Weights of a small CTC image transcriber.
Model: 1.47M parameters, 64-pixel images, arch squeezenet, depths [2, 3, 4, 2], widths [96, 160, 288, 512].
Rows from block 7 of a small CTC image transcriber, named by matrix and row number. Each number is 128 + 32 x the weight over its row's rms, rounded and kept within 0 to 255. All counts start at 0. Numbers have three digits each. After the name is the row's rms in percent of the matrix's.
After each channel's rows are labels from the 100 images, of 14976, where the channel reaches its highest value: "top examples" is what is common among them. Only what is clearly more common there than usual is listed. The data: short English words printed on busy colour backdrops.
# sq0: squeeze pointwise conv (model.blocks.7.sq.0.weight, 72x288x1x1), inputs 174-231

sq0.30 138:085128159142133113124132152140138127146148141141145143148104144114140142107117120140131143192149115107141146139080119093044055117075125133148128125136103154152095112135106085
top examples: the letter o

sq0.3 093:090158169179135115136115150129165163144167138185179139147057123078116191072113123129155132255140097104101150159030142097028081094107132108181130118107107139146062130166113090
top examples: the letter o

sq0.18 089:109077099153070136120163143079119122028075157100154074173129076153089100147100177148134212142153143096077118099096092114126143132166048093184109129129086217153136150123114112
top examples: the letter e; the letter p

sq0.14 085:091098098135069121123166096084098069035068098104139103150115094180078110148122163149126134106202136146015158131111119122155156105132064085137152120079102186124142107134119137
top examples: the letter e; the letter p

sq0.10 085:158021058068103157121152056075118092080039148021130130133173103184095014199128096110125193073153140116126128090139129132122145161099134155082123135103148180148183141026117146
top examples: the letter e; the letter h; the letter l; the letter w

sq0.46 103:165121247080129048071148127191162182133117112084137133140049113141109077152092058101098094154098054110174142110123092135163165184079202106104112070092120115151032155113116162
top examples: the letter a; the letter r; the letter m

sq0.44 089:162058130132079127128145139115155169029063168081170075183152054150089078152122150098131255122120111066111104078121102133142167136178091088165126139139116255143112135106164150
top examples: the letter e

sq0.39 094:134121105160064123127181132062115084034080126124135090170117092149085121129091210181137139147176145138037130119083106119160156141168050066175121112104083184142130160159117112
top examples: the letter a; the letter e; the letter p; the letter r

sq0.34 087:123060043105077155124194099080098095058054143053111108137150107176090061185107136162125178115162179124103125102131122133125132148124069139119114135130132207156192142087090105
top examples: the letter e; the letter p; word: apple

sq0.11 077:164116084136093114132170171058118098031136138125129146164112098105077136082102163171137132214164151135065120146042121111140128184155023055183123127102088168162113197156116081
top examples: the letter o

sq0.32 143:146105160154132138068122121164152129128138159149139148142127120127154146122137165113129148155173110152120110122104127104114102132140143099139123097117100145200113129119168149
top examples: the letter w; the letter b

sq0.56 097:130147158219138084150133206128127140116145098219127112145132079080130201045124181130157113149103104113079152132019132061105144104137134058184120121128129128091076156233139148
top examples: the letter r; the letter h

sq0.16 104:180152207208129161178154168154186152129119114210190127162101105073169175083117139141147139115138140148072104096085167118150220082153161067155145135136195153149134123180147171
top examples: the letter m; the letter b

sq0.70 094:131165141241147103134067164104123138096153140217153139110125058095128212089103179081169114153126087067090156138025117066073111125120137084186115118103106071121094187180110140
top examples: the letter l; the letter p; the letter d

sq0.51 082:120054052104064140124201116095097097043060138055107111135158099167084071162113132159121184116170172132092120108125121128131124156132061110125119131139121221164170139102102110
top examples: the letter e; the letter p

sq0.36 099:123160068192099079104154168068040113071138129149105089147136107104090155104062208167124126165145149090131100115045040027067108142136098112192021107152057149124139184153094095
top examples: the letter r; the letter a; capitals

sq0.52 087:139045145112103097140185136137153176028096124073171095211157076142083069133128098139134226109106118114100118104133118132148168133185108072154151131148122255096101093125179156
top examples: the letter o

sq0.67 097:167157057121110187148143131064109129095137134121128127167110155102097131121087149179131125255106169141125092130111152143134114174184018154165106154117123141150171187120101027
top examples: the letter e; the letter n

sq0.63 094:133027142080116105121141069139130191112054093074162107168126069188074057169181083063123155047133063106069143110137133118143169105124168088099167133019139195059113089147171188
top examples: the letter e; the letter w

sq0.45 095:096162147168136126153126157111148137134158141170161130155066136092118176088110137157148134255130129100112150147040137111035064084112098125179132130117101148147104122153106062
top examples: the letter o

sq0.43 084:117042054086084143125184095095102088056066139032102119119146096175094051179118105150128174112173172123097139112127126136122124159105070121108129134123132192156185135081089104
top examples: the letter e; the letter p; word: apple

sq0.42 101:164056084075111160105152111116128152098042162065166130141170099160085065193128086103116237128100162075171101064144153149140143158090126150114104166165171171135172146077130129
top examples: the letter o; the letter h

sq0.65 090:124146128167116066144173172139086129141160044175096084150158109094129159054143187166132057113094120155103129140077130039140159106137138082161090120129127123043092161223150157
top examples: the letter a

sq0.47 104:156085165156098141096113142142156165068132165121162124153125087124111127113125157098132229156165099095109104128105121121136129177174104062173124115139097176192088168119158132
top examples: the letter e

sq0.59 099:194098087075049139151168099120095098138080047080086129146206153112079061141136087160104103104054161136177077067136152126165151178152169171093061173157191143097160190100161166
top examples: the letter o; the letter t

sq0.69 095:186171049144133180113182052081080113098157066128090147149137135142051117170141165199135000136091154165123145163120176132156141128128185160104057134112169109080213178134159174
top examples: the letter a; the letter r; the letter m

sq0.49 090:133096106164066119124166142083111110029079144115136084168122081148077116133095199151131176149177132110061113105076093103132143138163055070181108119121074200151123161145113116
top examples: the letter o; the letter p

sq0.50 099:009066102161096098118167177115107123101113095134097146141133087130155130131086158156127100143137136102114149119101103079108112119036113110160083116145100152160156119189093101
top examples: the letter a; the letter r; the letter p; the letter k

sq0.38 089:115136146121116163105121121139140131149154150130143126113092161122083142129130125135115140255161114115126107144115149142076048082089101131146148129096091153160102075124130070
top examples: the letter e

sq0.24 113:041074152140111123112128167136149122107140106126188155160113088095109118087089094123159140140146069115068174165104124149137116137079098067196140106132106146150073089173117106
top examples: the letter p

sq0.29 105:148150161119142127141122123129126146116138117083206087162045119126056115122176114091140149104159113110089158119120124076082144125050131105166090158095201154028175117127180160
top examples: the letter e; the letter t

sq0.4 108:081095123127147043122196132118130138140140041126098175129117137133156135080096156190131051142164134157111190167131114096125100150044140119131111109121094155153088111166088081
top examples: the letter a; the letter r; the letter p; word: soap

sq0.26 095:123084102126085046123218120136078095102100057104036174096142110160116115131097153190117081126184167141102156125115102087127106171088128075106105123139081167152130124150087110
top examples: the letter a; the letter o

sq0.62 083:106095126158076106129149174085121085038099102135134130154114069121083142083110168143135137151186114126029149144062119111144133139140065034182143118109088169148080152179119116
top examples: the letter a; the letter r; the letter p

sq0.17 101:096123155116086096120192091153058149109151071101146110090106157105005115113062104195110029150169140158076084146126102124112060119079126090114090114139031132051122088133088078
top examples: the letter o; the letter k

sq0.8 095:143142192194117083141146208189107171151136058229099052130135125030099221000092193135124099165122102131100089105071129084107124118133137060158096116173119134055068128255127114
top examples: the letter r; the letter n; the letter h

sq0.0 106:240112143137105082111157134119130142150061126120090127156160103123147115122125177082091123117076061134140087032103095059110209169106226103150086100077127135159105194149156206
top examples: the letter e; the letter f

sq0.20 098:159113080080124178094146115122130177105053171085177130139170092150079093193125073099105255132082172074182089062151170160155128157096115143116109169180184161128172149098132117
top examples: the letter o; the letter h

sq0.2 100:177149156115101172116084120123126188136133110126137112116081138123036138147110121082116091255081071106127085123134145149134142163127132144111117114087105086077113176135115096
top examples: the letter e

sq0.35 093:182131099159146159101152088097183101199077104156181172083118170088155127092076129115116139093089112180147117106189129152183125172117147183127083145143196108216137083144084074
top examples: the letter r; the letter m

sq0.53 091:091077113121076163121100156102165156068085187082205056144184057115105100131124127084120255122109120035144089106137125133133130128185076124183099140165135175160113120098156128
top examples: the letter e

sq0.58 102:176062098098128135074162024089150102132071133129159170114105138189141102179130089119131146105133088132092159088133124115139139188041170172066126121061152146226142119123102120
top examples: the letter e; the letter l; the letter b

sq0.13 104:158066123090082104147237163163057146101120097091078159120143124135102095140100136247087124153086211114145071099127127127150093168085131116121083159194121180142156151137104091
top examples: the letter a; the letter o

sq0.22 115:159174038157105113089132109075098104110146133143135154118151097126121146146122175126129049133109126084149127133099113095113130167103146119161096107076121057117134233129123139
top examples: the letter l; the letter o; the letter w

sq0.40 097:143162152251146110161116206112140136106155122237160111142136084049139230025110195120168125156110107108087141138034143086099139122152120071208128122135149115112091166225143138
top examples: the letter r

sq0.1 098:030062116143070088154083154110150074136130166111208087079255074060164135067147185128121162064110141091147074129155130126133079079124172109197092150159141094162114096101151185
top examples: the letter y; the letter b

sq0.37 092:190157150155152183055158034142153165067099168138157180154173118143152155201137107129142193112161144099243119106185177140152086255098167110088132115154146159142134183102163146
top examples: the letter o; the letter h